A small contrastive audio-text model, trained from scratch.
Training: soap at rate 0.002, batches of 512.
Rows from block 3 of the audio encoder of a small contrastive audio-text model, named by matrix and row number. Rows with one number within an expert belong to one neuron, the router's apart. Each number is 200 + 40 x the weight over its row's rms, rounded and kept within 0 to 999. All counts start at 0.
Before each expert's rows are labels from the 100 clips, of 14848, where the router gives the expert most weight on average: "top examples" is what is common among them. Only what is clearly more common there than usual is listed. The data: babble in 24 made-up languages, each with its own sounds, syllables and stress or tones, from a formant synthesiser. In brackets: how many of the 100.
# router: router (encoder.blocks.3.mlp.router.weight, 32x256, trained with AdamW), inputs 86-171
# up: expert up (encoder.blocks.3.mlp.up, 32x64x256), inputs 86-171
# down: expert down (encoder.blocks.3.mlp.down, 32x256x64, transposed), outputs 86-171

# expert 23
top examples: /m/ (57); /æ/ (49); /ɹ/ (42); /ʎ/ (39)
router.23,166,169,251,198,233,211,194,167,197,148,263,185,183,177,252,202,217,152,216,182,173,216,193,180,222,146,214,282,194,238,235,164,204,162,204,238,147,176,140,202,223,174,150,191,261,142,295,209,217,160,227,145,319,185,150,175,202,203,207,137,142,168,161,161,148,222,231,186,164,238,248,234,212,221,139,123,147,202,196,176,253,207,259,212,234,221
up.0,232,169,188,226,237,229,203,184,154,231,165,171,201,259,243,218,292,178,161,171,237,209,276,218,216,256,134,201,189,234,236,241,276,222,216,230,181,189,263,226,153,189,189,192,183,158,193,197,269,232,255,183,152,128,223,203,237,218,211,181,226,205,284,219,243,270,263,264,218,249,169,149,187,206,264,259,230,167,197,200,239,144,201,209,260,218
down.0,239,175,258,209,230,179,234,197,185,186,119,206,153,144,170,165,189,189,248,245,240,198,200,125,241,256,245,220,178,274,134,232,191,222,150,238,189,248,195,197,213,193,242,164,177,251,158,172,233,260,206,195,234,141,211,229,221,222,162,300,178,176,154,179,253,248,147,216,203,225,109,201,133,216,140,105,225,218,127,175,159,169,175,232,219,213
up.1,245,259,252,147,184,208,253,174,192,190,135,162,263,208,178,208,216,282,191,227,204,142,215,248,218,164,211,202,94,197,203,151,186,219,183,155,178,199,180,222,142,202,173,197,223,186,200,166,244,160,223,170,180,201,175,193,214,199,162,150,153,224,190,214,227,92,240,208,194,145,227,89,266,141,128,254,157,220,167,236,242,211,244,206,259,235
down.1,205,186,156,250,191,195,237,213,200,196,202,206,192,239,173,101,158,154,206,221,232,186,208,166,167,283,237,200,182,155,284,131,263,240,171,195,195,188,186,184,148,217,215,287,218,226,278,218,143,142,130,196,211,213,243,179,227,203,225,180,281,175,169,168,177,141,182,149,242,170,242,147,196,205,227,225,140,149,183,220,165,241,209,190,181,187
up.2,261,172,206,240,190,193,222,149,206,232,127,174,140,130,215,216,217,203,156,148,203,186,231,255,242,199,169,206,229,204,130,181,214,139,167,173,196,171,193,180,290,202,223,189,138,272,231,176,220,137,188,209,255,151,131,227,158,231,187,143,235,164,223,196,131,160,158,228,135,119,185,178,142,156,257,271,286,159,165,123,259,239,203,182,205,213
down.2,193,189,181,255,122,157,199,244,172,227,221,208,264,158,198,148,176,135,252,195,219,206,241,172,163,173,214,180,174,171,191,205,267,233,159,192,293,177,220,182,230,155,178,253,204,189,236,177,225,170,171,186,131,174,190,208,223,262,216,137,227,228,196,256,193,169,304,196,150,284,147,158,230,141,165,187,239,141,239,187,210,229,155,217,184,167
up.3,133,220,273,199,199,173,243,257,259,172,241,197,144,231,281,267,299,167,168,217,124,174,225,167,132,207,232,277,259,198,201,195,198,213,168,250,159,180,180,202,181,160,301,189,188,246,179,212,277,167,209,190,124,190,203,187,185,163,229,186,161,239,206,237,204,186,201,277,187,209,235,161,268,172,203,139,242,195,194,233,197,158,212,212,199,194
down.3,231,195,179,179,244,129,212,274,157,314,200,199,180,209,210,210,290,255,151,233,201,144,143,265,220,242,292,235,182,175,192,169,201,240,176,200,194,204,217,238,188,258,184,228,127,210,243,211,238,148,278,205,240,142,145,191,162,120,156,158,206,144,187,170,205,151,122,179,214,184,256,188,207,217,138,115,199,295,202,220,159,269,251,230,157,156

# expert 12
top examples: /ç/ (99); prosody: tones (99); /y/ (98); /ɔɪ/ (97)
router.12,193,280,168,197,244,209,228,140,238,138,253,217,258,183,113,183,140,189,170,183,203,217,174,203,218,216,134,124,167,191,220,214,197,226,213,190,219,226,238,258,151,175,133,204,174,179,138,219,219,238,224,207,218,248,174,222,250,188,203,187,196,251,166,164,201,265,163,190,192,122,130,212,218,144,151,251,212,232,206,227,216,286,222,303,185,168
up.3,195,143,152,227,142,272,252,195,197,262,178,220,267,182,210,200,219,233,153,261,261,204,134,228,270,173,228,281,210,171,197,200,214,180,235,190,171,307,187,144,217,208,196,145,201,233,196,164,156,108,237,203,174,221,230,233,190,235,199,160,145,204,229,233,166,167,234,167,214,233,191,250,139,211,237,229,160,178,158,156,221,164,256,168,187,182
down.3,192,231,217,179,266,207,162,228,239,220,213,240,242,162,212,157,154,177,95,219,213,203,199,215,168,179,218,177,137,190,155,243,290,234,115,156,191,188,230,157,209,118,193,216,219,190,268,217,192,187,240,292,126,274,200,245,154,183,197,251,237,234,199,193,228,179,173,139,197,212,269,249,257,256,174,230,248,219,219,170,210,252,188,186,249,68
up.4,199,273,214,243,160,208,177,303,186,219,207,210,202,150,245,190,239,212,219,262,185,218,213,188,149,234,218,171,270,211,199,271,172,261,202,173,206,224,218,175,175,270,215,227,238,210,236,192,221,137,260,242,199,125,208,92,229,175,251,231,170,198,171,211,215,145,224,192,259,154,152,147,162,250,204,177,156,259,178,163,124,158,217,187,197,237
down.4,194,179,133,209,192,213,239,258,280,179,177,177,170,241,198,185,176,292,172,153,172,312,189,213,254,232,126,231,184,153,222,168,202,227,161,225,199,224,212,230,267,231,213,188,245,185,235,191,258,241,128,163,286,200,208,134,169,247,235,237,201,178,170,218,177,272,217,103,235,223,129,190,141,266,193,186,156,126,233,83,254,147,174,210,191,208
up.5,232,171,147,255,256,268,212,137,247,228,230,208,189,144,223,183,197,178,105,205,209,238,126,172,222,214,149,255,174,208,224,184,167,215,251,178,239,210,219,133,176,235,171,243,198,132,232,236,236,191,223,197,262,238,198,151,304,232,206,182,126,171,209,224,214,195,115,210,225,249,211,218,163,226,182,214,200,139,224,224,180,229,211,246,210,204
down.5,241,209,212,134,180,237,251,170,267,196,246,222,193,210,206,182,212,188,224,157,192,175,206,219,126,212,281,134,182,178,214,218,177,165,160,212,236,203,236,92,161,143,175,149,178,196,219,219,205,170,177,127,211,284,226,151,173,239,231,249,153,252,271,174,118,248,192,121,157,198,198,201,193,193,218,192,219,184,202,249,205,242,143,206,192,165
up.6,236,162,250,180,207,162,266,166,190,167,189,203,223,164,266,195,130,187,280,220,237,166,271,218,229,262,209,223,224,226,193,243,197,212,203,157,159,171,167,64,192,213,122,226,278,190,197,176,240,189,211,240,208,98,236,199,212,215,210,201,172,239,157,161,213,225,179,190,258,196,152,173,245,199,140,156,144,198,177,241,196,171,202,142,183,205
down.6,191,146,189,194,235,155,180,248,164,218,206,234,323,177,211,212,257,219,266,121,228,179,176,233,249,244,245,268,136,188,203,172,205,182,92,221,222,258,241,99,153,215,207,152,190,178,192,186,153,211,141,220,191,175,193,146,197,207,173,227,154,153,163,281,187,224,259,224,185,176,151,196,223,262,224,253,182,103,187,92,147,155,200,199,188,206

# expert 24
top examples: prosody: no stress (53); /ɪ/ (36)
router.24,265,230,205,207,167,159,118,185,183,222,158,208,221,152,211,274,154,174,192,153,188,218,208,247,203,249,209,232,227,221,174,176,140,256,232,245,267,194,118,144,173,239,175,272,220,160,183,271,198,204,153,284,235,241,271,184,165,206,193,211,235,176,216,224,183,149,149,237,277,243,169,154,143,261,199,221,202,136,219,128,198,242,155,269,231,246
up.6,187,195,175,172,204,214,172,181,186,268,190,158,188,192,203,194,125,166,248,220,198,221,227,221,171,211,136,161,226,225,204,163,218,192,228,229,186,163,142,162,200,227,290,198,160,199,147,217,123,145,99,184,107,183,196,190,201,214,210,176,191,215,240,183,190,140,132,239,171,303,261,123,219,224,241,222,186,222,181,226,262,192,214,222,247,250
down.6,177,134,220,196,233,165,156,166,153,235,155,187,184,128,234,210,211,197,169,172,156,145,129,158,227,207,170,242,221,220,189,211,194,156,220,202,126,287,277,210,281,184,142,167,232,184,186,162,237,250,233,147,203,251,242,140,187,131,271,213,178,134,202,176,111,132,211,288,207,136,186,174,247,173,176,219,138,196,258,188,223,163,235,221,182,246
up.7,170,194,214,186,200,208,219,307,219,219,258,218,179,218,243,180,217,295,249,233,130,76,206,241,186,244,201,171,212,262,137,218,194,220,237,174,187,247,228,185,204,203,181,286,207,153,227,223,212,193,250,227,172,223,231,176,221,185,179,189,303,163,193,231,166,216,215,167,204,148,163,162,243,193,184,187,146,254,186,174,159,219,283,228,145,241
down.7,185,234,219,161,165,250,246,193,219,139,192,178,207,149,194,204,208,190,186,190,205,164,252,247,165,253,282,211,178,180,153,212,179,208,256,275,294,127,181,174,217,187,182,166,176,208,156,272,161,165,303,231,169,180,141,170,239,156,211,200,178,178,244,214,227,279,237,244,138,151,202,240,238,238,248,203,242,137,171,217,152,255,280,181,218,244
up.8,188,132,248,239,203,217,218,136,265,265,138,247,191,236,237,234,188,176,184,163,210,207,217,230,220,181,197,231,203,209,119,147,225,139,251,225,248,248,199,203,170,170,235,261,202,225,142,164,216,143,147,172,254,172,167,258,205,220,299,204,132,212,210,194,151,97,182,207,137,226,220,174,114,242,294,305,255,210,190,239,191,169,232,228,257,171
down.8,261,161,209,182,210,299,234,140,182,179,98,215,218,258,152,163,132,213,214,251,87,267,235,179,240,175,172,264,204,149,183,222,238,221,206,123,214,201,166,259,183,227,193,197,198,136,197,230,193,182,306,178,235,162,274,81,183,150,234,220,123,252,154,162,165,183,185,254,229,272,142,229,277,130,110,228,195,229,161,187,185,245,252,198,147,254
up.9,253,215,217,235,207,176,177,194,193,216,205,174,225,196,203,232,125,191,258,197,98,237,269,255,202,279,207,166,141,187,161,115,176,224,181,160,194,173,232,274,264,202,197,152,209,180,236,223,167,148,132,190,175,145,245,186,221,208,181,184,224,210,185,192,176,146,262,235,172,156,181,159,158,189,193,212,254,227,192,183,148,246,208,129,149,196
down.9,250,207,219,191,205,153,330,245,270,229,251,245,211,174,123,186,214,265,189,214,180,182,163,129,193,225,173,118,205,210,149,231,184,231,224,163,242,213,182,311,234,265,219,253,231,235,163,186,210,191,173,181,145,245,188,269,229,168,156,201,188,156,248,174,242,190,255,238,144,246,249,145,172,236,209,223,230,178,248,183,198,243,244,207,265,196

# expert 27
top examples: /ɔ̃/ (87); prosody: stress on first syllables (82); /x/ (55); /h/ (50)
router.27,274,195,216,221,244,231,212,151,231,261,176,195,239,176,245,213,188,176,202,277,254,151,187,264,145,217,124,129,143,198,228,249,157,258,211,169,212,229,140,199,161,188,221,153,164,170,250,231,201,202,180,267,239,160,296,258,177,155,159,257,139,137,186,200,182,228,190,237,149,171,227,161,226,117,158,258,214,295,192,195,284,245,248,202,219,175
up.6,186,164,154,214,111,92,235,148,205,131,220,193,262,252,160,199,156,169,199,185,237,207,181,272,210,155,247,171,212,210,214,237,102,199,167,192,199,267,259,91,207,123,204,185,208,145,155,214,110,241,228,243,215,100,168,167,166,162,221,135,201,164,176,229,140,248,174,196,136,133,167,172,205,189,212,258,193,119,229,282,153,146,271,197,229,197
down.6,191,198,131,203,215,187,217,109,165,237,268,212,217,224,175,206,197,160,215,229,265,154,170,231,316,216,215,254,272,220,194,136,266,170,167,190,209,170,241,174,233,234,146,158,215,125,195,215,182,261,186,246,195,145,225,201,224,116,224,213,217,210,214,206,178,259,215,214,257,226,227,187,133,236,253,228,140,262,145,251,223,191,162,187,223,238
up.7,189,192,212,140,187,142,223,197,240,149,144,161,134,156,160,252,198,280,152,205,151,248,149,214,244,192,202,187,202,182,208,216,226,215,145,258,192,148,224,119,258,205,192,180,232,221,190,191,183,205,175,170,171,176,161,229,136,243,119,180,272,227,128,142,180,159,176,153,223,271,222,245,292,170,132,163,274,256,216,235,295,237,158,162,177,301
down.7,177,130,184,215,186,208,135,204,244,169,244,266,210,109,207,215,220,220,193,191,214,216,221,159,217,234,227,191,120,194,223,178,200,255,167,207,185,169,196,229,208,205,127,197,205,207,190,172,229,230,276,176,125,134,196,126,191,169,188,202,197,224,177,172,173,143,166,172,175,167,155,215,225,162,127,217,279,223,246,164,191,213,207,165,189,196
up.8,182,235,146,223,153,200,168,165,210,212,228,188,194,151,181,225,190,226,194,155,268,171,193,166,175,196,255,162,164,159,194,145,139,191,169,217,266,239,222,167,239,188,245,175,195,174,199,158,188,188,183,207,198,225,161,238,190,187,147,152,288,159,237,194,173,204,110,207,187,88,209,201,160,217,215,146,173,295,188,187,201,248,188,169,209,179
down.8,179,199,177,205,185,210,192,185,272,166,198,163,198,182,159,168,147,169,241,274,188,150,172,214,194,237,193,213,217,279,287,244,207,229,198,157,266,209,220,176,170,174,265,175,203,187,213,189,184,195,239,192,199,242,138,253,192,242,244,160,175,258,197,196,182,281,161,144,217,168,195,208,259,154,198,158,196,235,182,179,265,206,169,163,225,199
up.9,138,184,165,165,207,205,229,193,174,175,258,221,203,192,178,191,206,147,274,173,210,192,128,156,135,252,226,200,272,157,237,224,181,148,226,210,166,136,280,267,140,127,157,200,261,223,212,171,175,108,203,212,245,239,189,224,218,254,170,206,170,217,232,239,251,191,203,250,154,180,155,175,257,179,194,238,87,180,164,180,221,236,132,199,223,192
down.9,248,166,151,174,210,198,341,182,191,234,234,167,221,154,219,296,282,193,154,218,210,164,244,190,152,267,154,175,168,196,228,164,239,242,192,222,190,183,189,265,246,177,210,236,170,197,150,245,212,246,254,207,254,247,208,204,254,211,197,274,243,138,222,218,174,234,250,144,152,259,137,147,235,192,184,177,219,198,172,204,196,227,157,186,202,188